python train.py --arch="transformer" --model="self-supervised audio encoder (BEST-RQ)" --dataset="notes from a synthesiser with random patches" --train_examples=78125 --n_mels=64 --hop_length=160 --input="log_mel" --win_length=512 --codebook_size=1024 --mask_prob=0.05 --norm="rmsnorm" --norm_position="pre" --activation="swiglu" --head_dim=32 --fused_qkv=false --bias="qkv" --qk_norm=true --parallel_block=false --moe="expert_choice" --num_experts=8 --moe_every=1 --expert_mlp_ratio=0.5 --experts_per_token=2 --shared_expert=false --subsampling=4 --layers=10 --width=256 --positions="relative_bias" --residual_init="none" --optimizer="adamw" --lr=0.00088 --beta1=0.9 --beta2=0.999 --eps=1e-10 --ema_decay=0.99 --steps=17100 --batch_size=128 --epochs=28.0 --lr_schedule="constant" --warmup_steps=1710 --weight_decay=0.09
Rows from block 3 of a small self-supervised audio encoder (BEST-RQ), named by matrix and row number. Rows with one number within an expert belong to one neuron, the router's apart. Each number is 128 + 32 x the weight over its row's rms, rounded and kept within 0 to 255. All counts start at 0. Numbers have three digits each.
Before each expert's rows are labels from the 100 clips, of 14976, where the router gives the expert most weight on average: "top examples" is what is common among them; "loudest band" is the band of the loudest frequency at the time of the peak. Only what is clearly more common there than usual is listed. The data: notes from a synthesiser with random patches. In brackets: how many of the 100.
# router: router (model.blocks.3.mlp.router.weight, 8x256), inputs 0-51
# gate: expert gate (model.blocks.3.mlp.gate, 8x128x256), inputs 0-51
# up: expert up (model.blocks.3.mlp.up, 8x128x256), inputs 0-51
# down: expert down (model.blocks.3.mlp.down, 8x256x128, transposed), outputs 0-51

# expert 3
top examples: pitch class: F# (54); triangle (39)
loudest band: 500 to 1000 Hz (73)
router.3:080176123153163144148119078080195144118140171087148137135113072119146144095114100134145153105163150108167107161168124094116064115163109140104119155190154163
gate.0:048124122102137138169173150229136117133141119100096073123137126111089076125117100165158112122172129148088149138127061128127135135171058180108117158127099137
up.0:171096099136126102171094149119153099093149136170168140118156146139081118135111076082140188122082129139162141137110166118123137166116134166150122159124101114
down.0:151132163131189080114144158115086119113119042159123093049167113072137147098149129132113142122116144183150152137170111061198141108120164095188120045098109117
gate.1:165056101094077128128126113162151092141094159110114068176160142133123147148072136099118128154093060147111073117084136120103123134129092171165144120105114061
up.1:142095078093043151165139133145197164100091174099101116181126145125166138062093094091067137141129102147103110157092115162136117115121123173154122150143093100
down.1:147168119094145143147146123178139107079127133090138077091120148141088169042134144147042107159187122184128151215141131150127076133145173139119089151160159179
gate.2:165147139134122126126096199126113068148132095135105134069129146125075126123154072156103109132120082145096146152100183172097155136093098187077086104065077059
up.2:115155146124123141106180094132145161121153116138086111149158135192123120141184086201137147087088149111149083134109056164154116097171105170114050144126143165
down.2:078131086128157049072107181130097201103115125101112102107152148092156176112072116091080149156105115136130122106134132100139133186134178131127174115110073097
gate.3:172090116115126090148080181108138134112150117142131140179118156147129112127156107125090075126100105152073124121085167191134125088101114209095094180092154101
up.3:122094123097117133165081137111169178048135110141163126167118125111152118147138142084105093116125128152061121128126074180140080113077150152120115175140170128
down.3:089093164204113141089176122134148047125134114115133138088114131098119162114118112092121070101112136148146100137150144047151141148187128119132183104209154108
gate.4:132084128127152115136113128161129121146152148181150100083116110100113097164134118121154084118147136175072102129127069075224160128130133095157183177107117149
up.4:139124178131124127078162083102146113096080102094128140157160135158169151174131184117093161115084095131157155132083163153117111092104147130141150105111152136
down.4:165169143147091121161077103069127160118129130131107127108149105116136084119109119077070179188129066094117117134103081122178149124123197158112131095143128119
gate.5:128129149167135101135193082126144089134174088198175111075157157160120112124118138187142136093051135133136117177081072137224165133147158155169105123127141138
up.5:115154183157195071086108062093064116107143091143145092026148131134101152167159085158115159068131164117111084112142106085187155140162169138170129084123137157
down.5:159145110119120204167110161117096122108131110189164145139097077145148112135173151133153143129089072058125170136184086157131156174146094186106088090061117163
gate.6:132126097140112156147143114150159128097132169114080123097154085171123094110149147086092113140166095124135111066087102129054104108169131178112140083154156135
up.6:151082109172101130108161109101109125129114155118106116115128112141132130112118127061121151135141114146154065073101142079081099086149127096161140105149127137
down.6:178154128114114096148185136194095063109130140059139093125100098119144155086185115167086114111194142148116112172107138177056073151107156151124120146140151175
gate.7:082121081178128119173120177166125120217155151148095107120110149169136160109129106148203146112156132124129116132137112122083203118137104072156153084112086132
up.7:198162164137111132082143095122101081122094087110191176142150122121157136149172162106080109157092083094125176091099176198163091096094153171099070139136127104
down.7:140152141113098143179078069117131116157188125143166138088115115117080132168147102100089138121153115095145109129140128178113163100104091165131138121162094107
gate.8:116126090111127171139123102128150143138139090149117063089200161148068116164113107144129149138094107183072144139139111104198128132132132185095129164115166131
up.8:178158133194106161149144148152150126177106189154192096098115111166114148114086110104142161137124143082073155065094067099128158114161109130141139100120146116
down.8:065126129131129164149077135203163139120184151096111116142120126091095167133135111133133100119205085173120170200140154129121132164150101164156156148155107098
gate.9:167132119141160087067074103100093131152146103173103168125131203144135160111102123097133124128110102149104064097113109101115090087091115052172113177126134160
up.9:112160142122096152124115162166106145166111119071075163157148136176107164160159093151107086125153117090079139087096069156101123117162045189089083111127104113
down.9:122083173084153169126152127153123154143114154119144103079166173116130147081127149097195176085125101132055096142180094096105083068120057127179130075140096180
gate.10:173086121086095131149121129102119131133116128192162101068121099070144105145076133127079124105111149161120103150115086106173152155108118163155180126067126103
up.10:124144062147102115171076109179147113136168132121108130132188127169124085157120064118050146145139148132136139128104148137093118175185124145117135156189109122
down.10:153117040130121151115154176162233128100168123166145140192097113216135141133135204113128175101184161189165138142130140157088150190130119060157107141183090061
gate.11:089117083101117138109076173123103121125147077106065113051141143141097196124114164166118110142095096158093137156132145164117125203133082143054084089112065115
up.11:138160114144144174107094132143113132159124130142136156163107119151162208102133165143158076135118112083163179089096117139098138134154070098138092063128076160
down.11:151131145125191180136168155140089126119131071120096111106178154143165131147144039142129139097077135131112187156153135095111109164114125153122083117118173160
gate.12:136168142151097149155096114123143085142156073117172122093174106163131062109115111148110125152106142117131131204123104123155130149135171155136075164141173111
up.12:092102136077134118138088146152080084089180120088131101076147088118113087149086064131086157122125133090155118167158158118107124200141114116151101130095109130
down.12:167133158161151138128132093088131156106099152138102133121094087118130131107108137121112079150135117068231109068095085103112161064077151113174116112083154158
gate.13:139134103122124113088126148134100156159173088081097151078091095127136217090130124194103101166141124144129086142078100133133109128153118096072070096161166133
up.13:105168092154120083157097130135153165171153147123062140124103132140113139088132123139120189124150169146103146107103112126098175120093148035108129093138133137
down.13:180172118068139081100169115157128132153126128113102137158113161159130077134138117160152102057131103133088044142120156156076145086133134143087138124107146129
gate.14:153144115132134065109130123150151098163114102179115111090149184149097133110104157129111155122098119134151145093104159143084172130098139109079109113112107132
up.14:072132072097128073163133119137187132132190219114185106221060134120164135127109117129155099122157085170142107140106124110115141073131173090163165156177166130
down.14:166116142089143088073118089104110128103094092109184086136108107117122140096128147106084135148105143157118075124151127071174112092163139112126125122174147116
gate.15:090150107151168084167167114131157130115110137145087146085144122130153061100167141093127117096148141126176160143137178107111114060071155070163141172150161150
up.15:164102135122105197097095159136107133154149087100173108156121158163109240153131115152111153144097112103090125133131125158135145175162084163093110098112111120
down.15:086114156159162113147140074074152176115131106201116138139120069112107183115109144056141108126218091055160104099169093113151109124081132087160128097179094075
gate.16:157089131178131136147087112144141107148189139117153070029102162098102141057100139165104142117054116149050134190114109112188181126101152087179145087101096146
up.16:087186100123135133157097112188076136141111132132071151169146092097128141210170116135130131124201158112178152112169140089070140143156104112153153140152139146
down.16:118127090205166158141203086111073116123116144117147082140115189145156118120168150148145089131184159097114076126155145153193099088180118103202124154146071102
gate.17:166098087117098065091130169093132096113180119132148108056110167149089160115107144119100124151104059151080071140060154164135124120074125140111112090066103113
up.17:163151096110176138112129104153130079142103118133132101113145121124117146207158089175107103125129137071207113102146168103120161199253114155113168114103107110
down.17:162134104137109094148132110107171101129107161105123180182223106129186077126110187099071205095130047122069127079104132129094181116066149154101117187111116103

# expert 0
top examples: echo (55)
loudest band: 250 to 500 Hz (42)
router.0:113178129106103108107054130183099097122127181079114106104131089138091117162098107069093112174179139132130129104052171139082125140119083147151121096093136084
gate.0:140087172139136129112157081177142112126122142111154087134079066107156128111169116138141146122084128103143134177116111184135123108168144138146117113155129128
up.0:074134137134152149146113118139141151137169187118099063101146143161102106122083138107147145079149103132133166152159101121134157082124131090191165151140108152
down.0:151183158123121151116169164106182076177118120099147139071076060122155125065086093111118098173129118098096167142079119126121144075112151091084103112111174079
gate.1:140094064125100113147167128126170087131147098154146102137110132115133117118129118172140089117056096154197113202149135126155164171169140207066101137124104115
up.1:163118179148126102152079125121140104087135155208168153111149093106185104197151151129087131119090108132146175128074150133160150111099145137191158133122156116
down.1:030116092072143075145179120127126109157140121177080101155101107082139128121094142108103138150124068148135172106096123162193114143146093101144167177136108121
gate.2:105156125127060104169149148147180138164092143192131155211127151139128136081115112161139139073134151161152188141140097125122186099139140094093108143141128150
up.2:051107129097154148171160098158140155169143167089055067133156161134077077127117133150150165064128125199099160139152099090157161072131185119188197115122109177
down.2:158121054182151128186113133166146127109076159100075142155103090125163139127100107109194092088133061097105152110082109100115146085161132208097099145154133147
gate.3:129128126151124074113126115154173107101212152171154082088078078119145132081074097138099165118120154105135090154134101062121149192186143100098100144187136097
up.3:087172146135048174210123155127155068146123106124152125183178162135114086173133137124142116134133119174115178175138139157161147075090159157167133153092159087
down.3:129173097168197154135201108100169110116093188150125163154105157089147156115095137079103149140150151104173159077117092107093130109123100135165159143127149165
gate.4:158142124183115114132098081161149114173110169170138100171102111113148115126068079139159157129086187088143151149145118143159141159144125126066113127120101150
up.4:163135199155146089139112101138143135142090169142157103144102097132118078130050075116123173146130144114116132102091168063131116127129176121063147133121176122
down.4:076137133150138090133152140112188106111132033144153138108148078142140154104185164065139134151066075124104209140125130195127132154110155180117087180153121134
gate.5:117131085143140086103128131096183144088148105153159156086077092088171106131094160136094102069110173169164099172191082115176105165101168106131130146202124158
up.5:140161133115080133150159103118185135134043112154102162126170147137117102088117148132094155134131102125123132089094097130103126081095169113112125168145185119
down.5:069108165118140196083098165110142138133117115125128154219145090182105117114131117168161099135128091093100126151098125098160133086119154154153144136124110146
gate.6:098116107195057100144157152115127141113136088094113108140162112187158169140128084143150139155078126114188066138093082112124129127134139170125042120135115130
up.6:159135115084159161110177127111156138114146084085106145127114155141174130084160171164126094099145131128109115109185097108154112126142157137128133106104140134
down.6:185142058080119040155161122094134163105095160138099133225146144125147072110103122163125104170166109183127147146132231148148120116132154104155130171147107159
gate.7:097109144187148118112171065125167169118166128133157107141104113115180168147160154145165142073061146158140155147163085188182079119113133116154108125172107151
up.7:109085217097147182085173121147137162130147192101126079148106129158096132108124187145160123140159106155082095075114096144091085088177108093109148098151115106
down.7:131154162079132163116139081072113092183063102140156175061082111160150077118089101124107102140150120155127189102069155106085098109145108119112188156111146150
gate.8:089098159147109086147153128159181098124163163159220083101096106144132136098088095135114165126102165160097109134149041112202137109123151096141125139130106159
up.8:092084142136084093098143109122170130092101112162164146093122121137158142068090158086060196111116165175119101082103122121131106111043179039127129130110138139
down.8:114131126126150074113183115111091141162141131099157115205124103156126137141119105138144102086134057130109131112106156160109101062150113124066082098094124168
gate.9:103105052133057147151121148144191148111120148096112123205084135125137146094091156124146125053094096181122177163145129211106169107070138115142158139099113167
up.9:154125195136187136099173114113066149186102153161125133126152152137109141139164135166165111223104127131124125076082038102130100091152131129117142067113145130
down.9:113165139143109175138134049139144182150115131145108126139086118110154115118129121110128103102082148150144103100124126156160140126119144120064163112149188171
gate.10:157133104161136171088122104138085148136085121109138073106148133110115162168127146128205100126083161123137142125186094159146122166162142155076118096126098177
up.10:098142110125094103125128180056099099097162035142127168107108148184097134100167071155125096141141135091179061150117134122130171133137102120083059069113112119
down.10:145105074112080102149149103101074161087051176178134103108141110106172131102140169104145153125156094144151192161129110123081099178113133171150115161125118132
gate.11:128162097148150107103097074132150143100157115154133083081124122118121141147124084116116076094132157127161120135176103148178117156180137128115128143183128181
up.11:088157112193169161135123106094133162108112120158114117099143127159133064156156119096134082121141186148113152100131099206142127125122137148139147118140186180
down.11:087134115104127131146117159153108170155205142171113118197131150138127188211148126129149111103130136069107131091118166083118159104180107174158146077108070153
gate.12:129133107181082117154126086188180067130193117124130071067153103149139104126137107141087158101081102114187110199168108156157171174130145132149123114180112112
up.12:121108128102135148177100153159100099159119096136101117096167182089048139104102095166113160145112091147080158149130154128153153160124111139120126159039080107
down.12:188138098116170168115068114106177089113099099158193136094179146163099148121118117144124083168156170131129116101152134109151139162156180094108126156183130100
gate.13:148091132119122145133144139101171092102195120185187127058167091107151149087119112118124149109079053136168115181146118121181124145083116103182111150153110152
up.13:156104118078133174128160152139166145127213138189161106151197117109125123117100135114178138136139075154168135179161134057163110164150083127129107164156099147
down.13:146064103123078119135243161100162157105126156126130162121112046144122068154147153173158159101114157097083080156151101193156135190106101131169073183184139108
gate.14:152053127114092139120121104142123137112172115138140097167112171119129158127123159126111118138065073188105128181124126160155117175099133119104111155148139145
up.14:060138135126117121192122103141162111136095106179103126163154116104138074147163129141133167102115122213164200130119135124159196094093148127145169175113110128
down.14:076112097078103129136154148087139123096127136090081084078123137060102140206099072106189117141135092110113156091160115088117116165116148139099127123074147140
gate.15:074103136085158134137080144105101158145153157147099156100116130079109142136114159092191089139163066181084152094115149071109103093103136071194162119095114109
up.15:103076135098122177118098149102120157123162166127130148144091131114131175109093210068191099142167063165075131122113131081103084090083123067199168136116116117
down.15:143135094140093140126136197140094163104130172127166103114123069126166148113184116193134160109123173109141097184144181140129140185087143134154064130172156107
gate.16:060194069098138121188113132174123115136137127174108137128183169116096092172160050191131086103124125146161199130161128075135177171189065179124144154117115151
up.16:117107192107171136120106154155147139153134165120154112203108150178168154128093173079146099179171125112070115117062113106103094105141081093085152100135113122
down.16:136101155080080147130153142183121176073082154096138212120099141086101137126146131101140185117158120145083105122094141128087038082100146099112088133161184158
gate.17:177174165124131099149172108107175112121121135114170158164063086112132048078151139151083116135136122127144122166089137146164121087150194149079098161171187072
up.17:149109125176064126128114151124137092148127134104121102077161157211117156131116143089096156136099137111108111109116099161099162088068097134171128107072110109
down.17:167143140163125147117145124125083136147114172098116131089077142084157157153133063166144140140147120122146146160168085218170195180202106154127160116138140179

# expert 5
top examples: high-pass (84); noise (76); envelope: pluck (61)
loudest band: 4000 to 8000 Hz (72)
router.5:164058139081144170119147152121098140096150087216127103115165140131109120146124113099071186157090074142086070120122122084100136123128074143143131086118136170
gate.0:129168105201132095125147109134159134126178133112151142087089143116195146108130137138137142071113148091132159178160125198128101155091147111178095143149111155
up.0:216159162109106113095106126086115068156075132110181130066107087145100132086066109129111111176148118085121095111136130085141145123137152155060112107096144085
down.0:087167136104123159159072121151138163147130136143160146088073101153198066136097158151181078119126143155087137112060172158137100137156178139082107183138157159
gate.1:112169068186084116128124089182171080187125124093141111119118181179130170144152106156180117106159130116132115162162093138186157120173114159130063114152119122
up.1:111158150146207042093107131099140110143117141129090096043132136117075109110119152152065122104120149144101189129097119174165143107112105124107173113097142110
down.1:171143126175107107135150110107165115119092097153152133111145087167127155105132094104148192149080106135126156141120111167159119107085208118181140097166160192
gate.2:151168081141068101158144143098167155152105172101111183185087179148128140085108121118173100130153122177141178144130160179133114088074154127176088192173124131
up.2:151114104167094076124182141120131114175104097147153121164119190141083118101125097159139151122120128155057125173124169104181162089077175132074109151095167157
down.2:077140128130137113130178086146109146129158107105224094165084111109098109189161101194153032162159127148162102161162156182159116159219114167130167077197078116
gate.3:157170115135160102111157108107196120153088163099119163121032136091150083116105132105157093130109185191149112096114136150178155111117139087135128127191135145
up.3:136156096178134092140122082140108125137143144140152102152126147157104142144128100123146190071176152104134178161154180155155153158126133118166120139080117123
down.3:086105163139115098143139150153117151118126164146137125177121062136056128182131131130101162129106127124158157124098149167118129154078162091115151132106104088
gate.4:161110083106126115113071067124157084115173108174182096091076121127174127125073160086065150108079088133130123174144185115107159141114147110133159110127113139
up.4:113105166172092126144154141170097155123089161150107123147144130115102104176170142108136134139122145162142155051079125130145176072137111158171139091148139125
down.4:091103196112144136117110128113077092158136116139156169097139154139126119061217093147087105162132205104058148102137118061171156141156146115091141160149151103
gate.5:112148100137187092127135061155114132196079122067083074136161159122098132160183077160207126119123166116146142085132133099135125125188119120108177129107103146
up.5:095137053084079161164095165198141095130177132136125081118146190143078136140082102113094131163136136180116129149132150157133171136136160137119124096118155105
down.5:107116144156101084110123137112085145131156175161112162116145147134140119144125152137146143152072149171179111192139182130135147175097178148113123062111132075
gate.6:171163073146127130160148058115125120200074125083117149126098122117126110114172091173136090144097115124160167119048129166170150095162114184101133147117143114
up.6:181155112158155158165146102085127126146116109153129131096161149158115135134167119202080147081113078122182154168090133101171190106121102153118134132100155158
down.6:114154102150188120123159150150131127043171106134102101133167130141097132101135119109092177102102089109127136071181135123145108138130155085151056145128147160
gate.7:097116160095098013122094125127122119104169149148162148090114141137138065085095124120096155101138133128122072175083152141129119081067145061144146155159133120
up.7:141115103077094090182058122149156114122217153154161106042111150144123064089067134112076129105086046197088134224156123137117125122102149130169168147173101128
down.7:165120099118126175131154147130146154062052172153145140140123076116107152148054151128142174189133157135121119110121204145133143153128105105059179122069134131
gate.8:088131144167181105158173118127144122132157170120147118149090169132152156121151168164204143085094151135122157163160042188142134119126126153176122137135111135
up.8:105110143103086110117127156171115117082177093156170154130149161089158148179159122116120154167104132124105141150103162159148129143123135126167084155140171107
down.8:102143167127146101124159131145107095104118192120122197212154123106124134181133122157098122093184117130118128153122156127097141131136117074145166116169087105
gate.9:083128097117114073130111143155158116115135118132097142088129146130069086096157138146108118108100147193141175137140185141135174116125195138146128197134163144
up.9:156128100140112121139061072177157105126113161090109117081084120163113095075130115096116134120105110157068135133076127126088114077124176057136162138118161128
down.9:101120116132155156080186121147163121089172086132136115106082120114165092103129184145173147143164128109102086131164180156149138149111124118100115127095146143
gate.10:073136159150154149142187071146139138139102178074119099116140072103186096147161150146175081115136089128171151127113097089139099106184099135133151119209079142
up.10:147110101117132159101131140149148160114159139158090150094132147127146120099133144117098120083131119155155158104117138128122160136097104107138109179161157196
down.10:127179142112084154107109152113156132115079126134168128216100101078107109158139111115139127115113106151147151106134143111160111131152105132157183166156094076
gate.11:142192095194106113144120100171171074178135148072139091107128151162115137105116115155196110111092137107155140148165134212166123117142137155134073143143102130
up.11:099166168152154140088134111122081110148076103127112157137153183097097201118151125191145150110141117085174175111132185163153157105119110092125106086102121169
down.11:124111154131124100091176089136140076095085094103149149151074090051187128122150126113151086139065102167136155147135127157178125112145150111126151075164150105
gate.12:118158097125130093189076103185129114159180149129122129109143109157112053109147064196168118121100094158200129212129120095165168111185161107150108122173125128
up.12:152164166135145145139089121122095166178137107147113184075126127137135111084173081187172145167125128098179137160066103104135154089111142074133107145169143142
down.12:132136088077150185121126191072153172059122117122175131143106097126147149152132131094109119148110074162157124158131104115111099145111176091047101158165155087
gate.13:074131132122112155141209153147181131171130144149107117132172128163127119145130120137190090090163112137150147104156077166161132074141103160132128107167105146
up.13:087098067094143093164187134108209185100123161131112054161126133149125108108083094124193154086126106178117097117146039118120112100153131133091181116139123132
down.13:126124124140118160171209104154143114194107108184154110116115111165152075097153149109200116073153106093176145112108128170115166158140116134115138142118179134
gate.14:136148163142176102084186066113150167109102187121178122133084098062194167131087168121171087122137139127138141134171070140185052120133102097168128129241108133
up.14:202116148142115183091126108163077145171125134156137117164119138118100171147134125138118102226151110128101148126126101149161117097181109156129085096126149167
down.14:193085176154148151122153133093088107091067119114162135167110159116162168132129184179114146120112135056094122088111083139142152137091067149080118070072090125
gate.15:174194128163112101143184029127185103143113175090212112148119102114177141120085107123120116121122099133144133159103103125184108097142184129147132108184152135
up.15:119151119134153137171165120142203130190120156133124098171148194141126131176124101151149134138134203156124185132120118164187178105124102160152115139165148097
down.15:138086088157069173124167195191180101128159098134173195119179123177104173089146135066073138113123099131143112146153104091121103158117099133159122166153141118
gate.16:188166142145115123160090123121177083186129169111147129141125099164153137087094153125092118147133105133134151162088155115112148100134102131116141135119173036
up.16:202137195111092170098100129175125088150110115134137157104125137126111125137131207105055086201125109143075159110106126159131139095107105162110128122104161096
down.16:105130130126122132128089174129085100122141140176152137130159085118078104097100092120157179157093201154155196078085188171118091119139151150196174117098128168
gate.17:154103142113100145150128141113084111102150099168146192115121099105150077152161174156054111128063134134126126177151106147172148175130107156157116134118088120
up.17:118177060162136117131092101124159150132143205080130090156118148166133164113075098085167124095174137168153138092094135113097118086112132091122173101126165126
down.17:142120072121162145143155123118168173089132112021103115149129147104119077139152129153136109086079102165119147098128132111155130117138149152095133160124124109

# expert 6
top examples: pitch class: D (39); detuned saws (32); pitch class: G# (25)
loudest band: 1000 to 2000 Hz (28)
router.6:141138118143183165082150108102080160127105114097148138181108177151165151176171119156172088162139122134147115102076100103135126077099111153095142104122156129
gate.0:129134192196132146163096062160105157184119188131132132153128124131190099147164141121164134172141157139092158101073104130090095045144126072161179107176166128
up.0:135155138188142089138118077169089110143121156172135149100135093118122119150175070212128150094070115090170151109081113122126182100167126120143149094105156181
down.0:156069180167111112070203150173092113115128115045144166157173157147150117110121110145072111088124128205121102084145094100123187154056119157154172098078086142
gate.1:173102160169135139144103105101117109201136141128126129083144204137081162074118135108126167135087091164097161115107151165194132068070125118176144157097080127
up.1:144126103125111120129164151160137110124129127136138127059085097125115105098138105176110126126102186047139131118138094154107161165180155142059111106077125122
down.1:165173125144114050086087097095125126144077119110144156098103191127128135134123113140052125099116130133098078152152130128111091113099100136119187102116114076
gate.2:190160143168137080140098077114130104190144147147157091091123140117098151067099094153079162109092061131153112160121170106162138102124120134154120123118101131
up.2:107116128080109155127181149119111086070104143100163166148113077143148114143112133094169122119199125090076112114122146125092091129120108130129079133174130116
down.2:169119118134087150095114151120103155078182145134119115125135162145185124064160139158121130125079107143172095129134107138142137109113191127116162116131070187
gate.3:108175096117131080187073152170135064119188145146133119102130112121123083079097096135107179109098142094200135203182159128116181165148120145128119145100090110
up.3:107117138101213111139135132159108124122101185157192099126152095081114123158118053124169185119100159117173169132175151155090081122147142121143144106126104119
down.3:158145149116133109152119143154154120068119175112162152166095134137163072090147147140137121190156121122121126106164117136104097080105153161122097127117098160
gate.4:122125139106138123167151102163140110127153149140134060101131093127101090058094147131109172125094128073094120155120100052120118147180116125120121111129097113
up.4:183150125138161110100125127092108149129061157086124131112093137105071122096083073099142158156189162080098107077138098106147079132159128139086095111141129141
down.4:094142129172137174115161126081108081110157166127130141119157070141103094132142151131135130112085102143110130136125091133125132132192141153124087124130141099
gate.5:193181094156090075170062095135151076125191176122150123055078118166112083047120055093104169120177150093150059152084137098115154134172146116162104123137139105
up.5:132092194125193108137146150136105108120128135199166121137135119107147134141132151103128160151110093090110076162144131073094118170100139150134122076124080081
down.5:127114168138140063142112131134123122146133128114102165184179103121125122142144109138161187102103148153178129134126127179096154120071206104148147090106205181
gate.6:162172133117130100173120120141149081136172144132157096103089095094103063091098125101121128146157085137132129179148181135188122144118165140169120161134127069
up.6:138113127137113099157193200111157130107110095120099170147130156123127151089125114115067162148080061122126081142050128069055175097118094110073107113109045079
down.6:117112085145181110157127133127128112112100138197130089112108123117135171115099098116097113083100078099115141119144106092153109151180135184078102123100140078
gate.7:150143113132084117160079106179150039170154110148123105080121138133096120074098124121079177113139093111152151175098182168133166174143114126154110131136065084
up.7:188154058170068141146081181050184163133105127065176139155053142139127120098082111116130133195136194097097139182121166132121124162123131146117141138129126118
down.7:127174086168148140169113122174150128090104129083115145174156158146189063087121141140137122133166073173117197121119125083084142111079149095155145165109147111
gate.8:187123104168123094095111138094139133138139104120156150130037114130148153058128135123122123096152152094153104181099172147157141123108136088113074131155094139
up.8:117093135154129100148179137157106148155155156130076129164070130141128142075155099124173141127152123087134101145076149151064109082146130115114095095141140133
down.8:145124134161163121176145084110145146163132146112124172149107161126125133134131118195062160083048097127110211156152094145173120126112090140136125161066123160
gate.9:151072176128130110112173166074102135162116158075141131111086095103147149105115149120131147155104062129097106139132107128119074116137112169093122113107093106
up.9:161110096148161125105117065133082134147141105139109064135173154158104156179115123145156153084095120087135085109157093103167126178179114166178117113108132191
down.9:123129146049162157106159064137122144148133132201143072102156102073118146134079153145143135115115147112147172138102110119182101168115177156115119128078105175
gate.10:116113111107102105178125133132182114098186137113128108125108095127115087066109122127056179094110094121162088181149148150113152140139125154121108158154113070
up.10:100176112065204102102223124150164123139129164128113145190094100085132119145126067197191119093124096112162147109165168172116103166162118135120144138174095152
down.10:146115124129120122115180130093154044113046151086178174090157128101133106133095165100144087155092128121092160099181136154141140104134064163118134111074081128
gate.11:139165127109104102149088144172108096120191118120085149098097121139104106052128072119150121118171113096169123187104165153130144152133089153151066140138064175
up.11:108162108243063149144156123112152141153110054121094105112146119128112105141163115121143131189073140145100173119138171189150143117095179158116109065093149114
down.11:099129106153134098104166135105137136108135116157130091099139137147182158155174135107150150111150148137089144142088133127123152115115223081158077129161184096
gate.12:118140118155114097170125123138161076137216156127160107093087109101118103077086137116096162104134120113143125199131185125149134153130109141174101185132080096
up.12:139122113119088214133096122143052142107129119169117126160175117099145165136171104098164107097158130129097113117159135161100124202148097111144109106128156127
down.12:164179097165120163152132119128129141095181126108120120147103142130134112058126121116128135177105098127129091180113140137164120118094169121146109137084194103
gate.13:141177138121147126177103087129124096159184196107146102097117065085100116115120120123120097100151042174143157135124124133129112097131113144181146132137114125
up.13:126167111139104145136055128141130125130153149114148172092126153142145173127088115112150134133135208144102139126099117175124124156125102130061095145102178122
down.13:070108080067159136143166089154101132148155092149074136101149108111152157113114157138118114085115147098152115128164147107177100193086146113115130159094118053
gate.14:128151142133116073183088098150116063104164119155170118061117116128123098130130117135136154103110134110134098181153149111123122166105146139151146101105084106
up.14:107139147107164063131062061130075108126104176151199165118065136115116095159157110092118084088137140169095110133105133125196105094139106087148137137120092148
down.14:137191127176102160109122101139166135121129102130133123066154100117149137044172140114128190047138147108144145074109131121069114130138147117154140166148124132
gate.15:141109122142071079166122144176120053147195127146134098089107153159086127082124102161091231128120130072120106169109149156147179137142126160174070157079077081
up.15:093061141121078158153143092118171163148163171097097127131157131144113094129113136125181159130156155182109167166105104137170083057113193039182180187187164139
down.15:167165100137124110112086158153110111119098140152135127156109103134076120120101138119072075144106099168150121130077121178156132118153175167126173050120146045
gate.16:158145105146059146181114170135178097150166163146197113150078114153142165067083137078122107165194113136154089178101173104109133136143129110170109146153116059
up.16:152129129125099225182079152162110109198107132041064132097138177134090127121144128134134091170138162168070154114111110193133113096084130150157139130123118092
down.16:163129115123105153138115103131166168124139123115106143115085077116130165059172153117129173135112119077120036154129114081120139104129096142133075076191091122
gate.17:127182086160118115137061095197137105110149114157126119074126102145120092095145124128089120105187132093145119151115143140126185146174166123139075145179134124
up.17:103100139085144062100170117085172165149102143100102131194145118091162111179125103162123125142074127143164146072149161148128109094117071175105161170106119135
down.17:144136146161072105130104114101120162180138134124159151137068121137079135193148115151137114095072202107152160132059100124198122119128146139118171113114177174